{
  "encoder_norm_position": "pre",
  "encoder_experts_per_token": 1,
  "decoder_layer_scale_init": 1.0,
  "lr_schedule": "linear"
}
Rows from block 7 of the text decoder of a small image captioner, named by matrix and row number. Rows with one number belong to one neuron. Each number is 128 + 32 x the weight over its row's rms, rounded and kept within 0 to 255. All counts start at 0. Numbers have three digits each.
After each neuron's rows are labels from the 100 texts, of 14976, where the neuron reaches its highest value: "tokens" is the input token at the peak. Only what is clearly more common there than usual is listed. The data: rendered scenes of toy objects such as cars, trees, mugs and chairs. In brackets: how many of the 100, against the usual share in percent.
# fc1: MLP up (decoder.blocks.7.mlp.fc1.weight, 768x128), inputs 0-127
# fc2: MLP down (decoder.blocks.7.mlp.fc2.weight, 128x768, transposed), outputs 0-127

fc1.142:136084139152106153074097163187120098137116166088130160137160141119174158125165143119116187120129068161146145151132152092102144152090118132153123164204036103105072149148136115110122127071203059168120111141149098068141089109113126135170124063135109111106144115126168134119134152121153146131152149089154122108149116173113073107152112051143142193099174064104117070091128096098097136126115
fc2.142:138113159071084120144151127154146118102162157104178173082130145152109125160126136077140105102117113113122139215155142173132128085172166106110114027145142091092136169126108143154074086087139161155165130154073139118127107182091072127160175116169121162133132125157146058129142182130161146159087145150101100147133159099050096101140154142175174139182128142174146140079070121097144120149151
tokens: "," (58 vs 3)

fc1.621:183128122148114134137086118141092146119071170144155134114121109124136146166124113118116105148100058129145130154114107090099210148140092120114108137165108163131157108110137141176103149104143082167143124158164172142138164078110147060172172217151141139174083176104108153128166177169079170144133146152085094068142173172127179043167097142094095147188146085120155118101127113133141183116136
fc2.621:134094074168145111181178158150120160130148096116119119145153140104100175110107190102141071093148156126068097138102141152121197130140132158114167146156100115154160147116115165184056072143101164170129154149147122104064099137161127165111145126102065155151152122111142076146121028094112137158147164147091120131144107115137083153174101127151146126022138102145157164090150105128098181120143
tokens: "and" (46 vs 4.5); "," (25 vs 3); "of" (19 vs 1.5)

fc1.140:116143072121097170124127169182093090148140098123123151058133120122136102141139077135129178109106146149132119068080164048098125113099109119178178052158096160162139113124143091157154148095132110168175153136140110096158121089174116114133103088141165169176149145140200149115115145055140148048123113095132138128116105059138120161116128163164099166106092076103085100160087131147117101126070
fc2.140:109123155133134118115104132147159120110112035138179144143185132106134147169131182129148075110135145163118143212148154095094144157130150136111112149090154154147125103102105141069161106154118127106068169110108128178163156091099173110112119150118180098107122125094194082186106134168155237129114102180089101114154088116099139084082177105146156106134079071139117192135128125140132136160166
tokens: "purple" (21 vs 1.5); "teal" (18 vs 1.5); "blue" (16 vs 1.5); "green" (15 vs 1.5)

fc1.449:184134112142175163178155193160151119164129118106076143131106179117170084135147143123126112157140117175164067186124159109159162157172078146155201142136103177103107050087099136106143156121146178094131114124111172043124133202116085074158154092129144128148115126172143159068119160111126059115112139170104089117141145099107079122159181155141162124160138125091093144119132136128134148154150
fc2.449:056107113101115125084145105108134115102157139145181119085170070143088142079102120099139114072091164099103191076128126144080093092074163083117093152131122096124162170136177111148159105138065122144133158145140146209136123055173145190069116133117114159080142146093091064136136070175155193128181109121141148152107139141143164136123081099132119159134111099164163136121160106155107115129139
tokens: "an" (29 vs 0.5); "right" (25 vs 0.7)

fc1.223:121095185125172142094130108158119157157115175123075151135110099119163151235111072102119071100139144111130152165104124161147187119122129151106109148132126197113125138193165083174111204132156157121075169095121137148113150119110123171133126160164129173134105118140056198124161143144121162099165173167120147097062131115088073134095103125108116163077114153117159090165153167172123148104135
fc2.223:172133094138165092142112123077092177140175114154077099107173145158063050110125143145121135181051139086075176079099169112119120106142105142096092163149143081071157130070105166136142077105143128130141171191159085137171172125156121125171111125116101112134132188171111116085131149101153087137156057110121148112095134091084165146115095108143098146169076132141120144122183148106158130106113
tokens: "black" (26 vs 1.4); "brown" (15 vs 1.5); "green" (11 vs 1.5); "grey" (9 vs 1.5)

fc1.497:148136193176102060180143089143163128155065150129143103104125158132125105087118129109085086126170116196137113136178099158173106146158070122126182152109105097123185074156108165040145114170107161130080109119131100110126148117118109143119162153137091085185126109157131149147119090201096136105103174148181098172131154100147100075098111147127136157108186123105161171135155104147170098175147
fc2.497:088104103155136140114199103138130133088169106120143137136131101154102173158119145137157164113131148120142053069118106119069073114109192168114102052131139095157101146098181102156137099102148121052141098093118183126125175109121164079120099144112144152080140125155128085135154166074163139161188052099097118149138081146161168174162121116110185126136123123096097158133206149147086156114134
tokens: "black" (37 vs 1.4); "teal" (9 vs 1.5); "brown" (9 vs 1.5); "purple" (9 vs 1.5)

fc1.357:122174121084121131076123168132132131189131171103157117163151182146092185163174183158094110132164147101126082124123158149069135173164071129147088098106130162149103108185149087170180124126069107160130107087152171092100084171101108135188168120111123169148114181175136145171208158110142165110154130140104093189100127111095084113102135149127043140117134148107104113146122106089155140137113
fc2.357:152073112136151178143119112143158112081148057162111141066147076087137080101108095096148155127062129132123141135117100114171154106089189113101155158173140112115147156086098144089123157107182157125130111168101138168145169062157118132080124153135108128065122060121129101122051136166115103149139127089156171037160126169151180167151094106151187087174144119104140116114119127175111119106145
tokens: "an" (99 vs 0.5)

fc1.569:100090111151152178112163099102145082134125123146097145137142168089218079111147146079051128142149107096074075124158146164137141120115124159143117156160158137133135126156127127133140159146189086165168101136163155145128114117115144077170113140198142134159138080138091110124055089113142077160160082153113133104160147131227145179118083111097097165096132198126134105076095135178127144143088
fc2.569:150147102112128084138112138181107142094108111151129185128083115164053187130123101153208165074104110137179198144119132103107122111161135119160133073112102151149095084118146145117124095105050129099115144086108137136110144166122129147093107188115108112145139194131139096142170159160102194112143130129157135139045115117041164103126173121150164125133089053130157135154178093098092106131143
tokens: "red" (26 vs 1.5); "green" (19 vs 1.5); "to" (11 vs 1.5); "teal" (10 vs 1.5)

fc1.364:158109172152122083149145148179142117176146141141116116129110091102129127140055094123089148147145139113168092144150097111110096119048071104152120121143127111166113119151155163000146082155176155113084086115147163125190162137129145135103078202099129139187048139106103143122092113105081144147152116147134194152090136116153119088124102120138170159146070097118123140109142118101146150138072
fc2.364:129123172110110109130145118172085138086096146121090087122138106102085133105113160148158143131131111085144127050137135126104132099111168130108128131083195123120145130162123113095122150174084147056124118041086183124098126128093165118128099184126147106174069132138153075142126142084068100126148103120070168124116119098158095120080127124093095138215119080111162149128237127161140142179101
tokens: "," (22 vs 3); "green" (9 vs 1.5); "brown" (9 vs 1.5); "yellow" (9 vs 1.5)

fc1.505:085085105144118074118167133179154152082119103102143126134126107156148142136117219101155136099116118158145091095123125067138113172164126128143106152078184154089111105117156149146194136093111139062176148028101138093110110173092098107154139098124130131066126146106143154084168135152137197132147126184148137149169101098130154086152143130136159104040103170150144136137125124186072171132120
fc2.505:117176190107122208113081164083112109175134201110116154138177135110125107107117059169096097147141162078114147162110099180156125083098135142091152107155101134147125147118074128155085106174146121192087110184155097137143111108128159138139115138113107093179129105130135122111099086133134069110110118111141085091104129166172114171134119110123079152190165052059135109127102160064162090129126
tokens: "an" (84 vs 0.5); "," (11 vs 3)

fc1.692:141134126143057167135114122176095136157126116111101122091152120191101109156105108094162159143123106146133114158114184119131132174153153123117110062084144058103108110128170130169127059103091140092122088090124104150100145170130066125078125086118104059128095138095109159124157103165119144110119144122111139164114092029039122089113129090102082064126139072115087161127110058103109126116107
fc2.692:106105186108206088100139154114148120117156110123129109155121121061192138109181167187074088154140139113121112129161112140149099115119126144149140170166136190113145136103112127088094145135205108099144172163144166135163117116121164104163139156160144186132129115168131105101112145068130092143125113165130079101150165236199147189122106131148165159155123193126148106176153184148160115136143
tokens: "black" (22 vs 1.4); "<end>" (19 vs 9); "purple" (15 vs 1.5); "brown" (8 vs 1.5)

fc1.244:099094147161065115169198121096113059115090147157132124184147159149125182098141135102136194117125133188126147148160160133106186152117137147145180120089119164085083164190148095089070133112141092172139115058199116124151100162132150114130090085120172131152109159112129159130091180168176139129098150135155134141163141159104157107129080121160160149076160126109126130122120097091049102129084
fc2.244:142090184130133128124086116113119132123147177066181140098104124117111154161148152131156150207099116106199136127085151131134108114117162083106102125134162121090183190070086102140116075124127151083141150126071099157106100153108145137120110124114065177146134069148087112098107112102142148141178141092117137169161182051151126093079121174101146120186092109133174061113189118133103099168160
tokens: "," (93 vs 3)

fc1.516:142094132087101053124111144078173163123131143152175170119131129073160160124118103150183106077159103162108154121174046124182135181129172157132110105118092157181081141127193131075131109071137165154135132124159129113107093152188087140128088125107055139127135141181172206147177193124123102122144150193133112138126118119146149160077118141134156145152130130164069100109131146114136144113083
fc2.516:174142086139127182163114120186106154034178197078124097145125150143093127196071125079086180141151163108156090125158148103109165126104117144072126159125121094113162119122107113153090142082180117122175098155118155188174124115148100140131145147136127177120097117131155158126061087115118116078144138060093111174111165157118109090161140115120099123152145155124150129057147083114095097179158
tokens: "and" (46 vs 4.5)

fc1.484:139109149105086077097153135146045101112180139141088108142115149144092122130107214153148123170152171116146100139129155156168132122059117116130126137130149114221173106178122089115104136138049090153104093108156061136134145125143161165132103117154093146128162159168106129193146075145162163096147185103107130135136095094109109129150150132154131091134153065132156102175095123127059131070073
fc2.484:140141159108157142154138142127144147101148114122154149149095127093186088101101102180169128093130048149094124152195148105085138093177151130138087098092153087082104158127099118201165120146153202071133119156180141150099095152075145092123152109106140139132163080085138107134129173123129120115079110094119033046147150115116169097134108133068159156090137152129088092121152162126118078170116
tokens: "and" (40 vs 4.5); "of" (15 vs 1.5); "matte" (9 vs 4.5)

fc1.95:164106123125190160115141124149136119132127185097062088109128157098148098124100096124126196132133100142126189141155108159088085111073105118148106163052148127087153116108098135110120122116115153101173150120097113093096141171104172179085134198090107123075153142206140120103136130139087120119100159151162136140125110138133151107191126186101030128119167168103151123109097037139171127162098
fc2.95:117192123137089125104142078116111102126129101099197124127136124155107177132140184185115132157144134125114113212125136086079149177183127110114128139094098120113101151111145106153078128172206105092081104173093123125131123065079063126143124067124152130112129079163180137143100105128130106104183156129161117119124119101158122178103147096193229103122096091103130119123140123101153200108124
tokens: "an" (51 vs 0.5); "pink" (10 vs 1.5); "white" (9 vs 1.5)

fc1.6:136166166139138122160109152148161125110109126077108086147065151160106092134127135120116115148134167074134130119173117138167099123111132092051168136119140085205142121153122201193142147161081163090109165166176087093111120124152143146106160129179106154168082145051110174142164142145138066162042083101146116105113066116137151153121164123137118117054089165151106119124097153176127105124112
fc2.6:107066170127143113117135092127130088130183136094145131148117182074140067104155139183120159119114118189105093105183131152067142126150130116154095101128172112078096066158110128159079105137089132130156102167132142206107105126095158156178124118150173154124169119180173097174201111168135164121098169100132096157120165129147122070134130126102145106141091096132174064171114106124087070118176
tokens: "red" (24 vs 1.5); "purple" (19 vs 1.5); "orange" (14 vs 1.5); "blue" (11 vs 1.5)

fc1.631:148155103146088132081183159158082107149102127182108091098084110129129178140142099134092154095209149104134109104103165150084176134117087140127139125147103141115095128140168177169150157123167077125052184126132092152133207156147126175178111142095064131136069126111113152116185174138149132114219187186098112108143103133094104115078127134126110115139156143121165125168137123090124087092117
fc2.631:146103158114147146126112108143155163124172139073157143160173148141061077126093166116166134199041080149144138125104107170149149104150156115134137141160144067099156089162100065096087125098091146137138068099110117123079096109162117127079106117137121116151215166171151118056085149167099145148118107102108166129170160182120095151165123120152129161136145137117084132104145164174151152197153
tokens: "black" (26 vs 1.4); "<end>" (19 vs 9); "brown" (13 vs 1.5); "teal" (10 vs 1.5)

fc1.609:138153166181105121168125102164141158154083134129158094089135203134105140125109120108122112115154113086131141087176101163123137191162107125172143103146118083137181147174103169099136083151112112123093088090126083098075145127141167184154160197173079060174112075092076160122117145166136190151135136111161121141119169109113137118123095095118128139127174070099208131156085138176095145139075
fc2.609:154087162139149093094130092137157132108155149144160167161108136112107126147133187135117100091086118155150123116162132114040113031065129131148156109127127104131186051123168121123141181090133179111153083149146196138215121088119118062135064121105174151172146149174163146168138112090145127115131131145087142121144088191167148148131140135128175137154105134125151115123210107145162122128126
tokens: "black" (19 vs 1.4); "brown" (17 vs 1.5); "red" (14 vs 1.5); "orange" (14 vs 1.5)

fc1.725:121164106131168135200113133146161137086091151135157128135111093179140139160129104078100111126145160105085093106127101134181113112091141144060172170160115106089170117142075138113109112134134099085098132128119024166195091149184155093111128121190051142171139081109090146080154103156149171112113099085111164146149104160130094146106116114107120132108131121119084212104108155178156165094113
fc2.725:144170102169110087074127098129120145101173123175049123079131135123093120123105161171104139127106166126145143169138147144125114123206112164172117100106105074173100100154204127074161088112092117132155123141128240074109177140121100117181150116104173134101085172163142134152180166109046131178100138094144082168130162144137145120137133133130129125074146100106108089138170129118138150109101
tokens: "black" (34 vs 1.4); "brown" (20 vs 1.5); "red" (10 vs 1.5)

fc1.65:118143124140108118170155161138146118155145129109144107090158111162107197108065120136061126111099078187112101119120148079119101155140111088087128156157168108147137110131128161165181051103135107147125086162123147117180197156122118153153090063174184102133180147138120168146097105074062085171116117157172129096138129093123099100153116107085156137081133173180118060153142162141081131165086
fc2.65:099123120149146153117072110152096136104103084164114130170145128104148103138142118139152100142109170067111165167163148138088131123127121182187170091122134115112131122119123091121103200157037118153160186121109126204075070093118131146106153151097092187141096129129158100106155128162216168107133179082058123150108098126132135149134168163117108153164143145089131209155145104080171138117152
tokens: "and" (20 vs 4.5); "matte" (12 vs 4.5)

fc1.637:148165174107173154130128052124102140134164097064143096133114149198143075158069101119140142150125146179154088155131147173084134178091134126125150126166090082139166171206164110118109134107129053147101128141162113164105088094178131106146135157130183074171144162144130090096160079082147115067173179103149087159099125151143126156091133127137092143139144123159077125075111126142143114184127
fc2.637:161099095171073108100114152140159108141093122191108129124116130048125184117164160125091050122141082103096138134114158080176126087172115157147076102074137161124112111075113124148106113157119187101154135114102150140142197117101114143100128094155105156070099064130111201153099179140124117176135104134131175113180108090094100125142139146127174099105087132058162122170141136151081141076113
tokens: "and" (33 vs 4.5); "red" (12 vs 1.5); "purple" (9 vs 1.5); "," (9 vs 3)

fc1.452:142093148146185138202122079193178140109118157130089106113135154179115079089088100123140137128101120165109160087109116133151057096142090092109116120096120107137182098141150126087144160113053184163127157127119116066124106109114102144097121152108098125180110139145141119085137112189155132102156124156172119122113080078101106128137125192111107164102149161116082205160132063164161087160062
fc2.452:083164132076143112077148118109106080138132103137156112108148105115141162130164174194105145107157155126200102118141123126091130142171162159099127087099141152100057161113128141112099095154215125079133104158146200160127178101141177115160136133147159169106113096167156118155143108117068086161128126093137082114093148179203113176081088104150189102126119102131098120097107191122110169086156
tokens: "black" (16 vs 1.4); "brown" (15 vs 1.5); "grey" (12 vs 1.5); "yellow" (12 vs 1.5)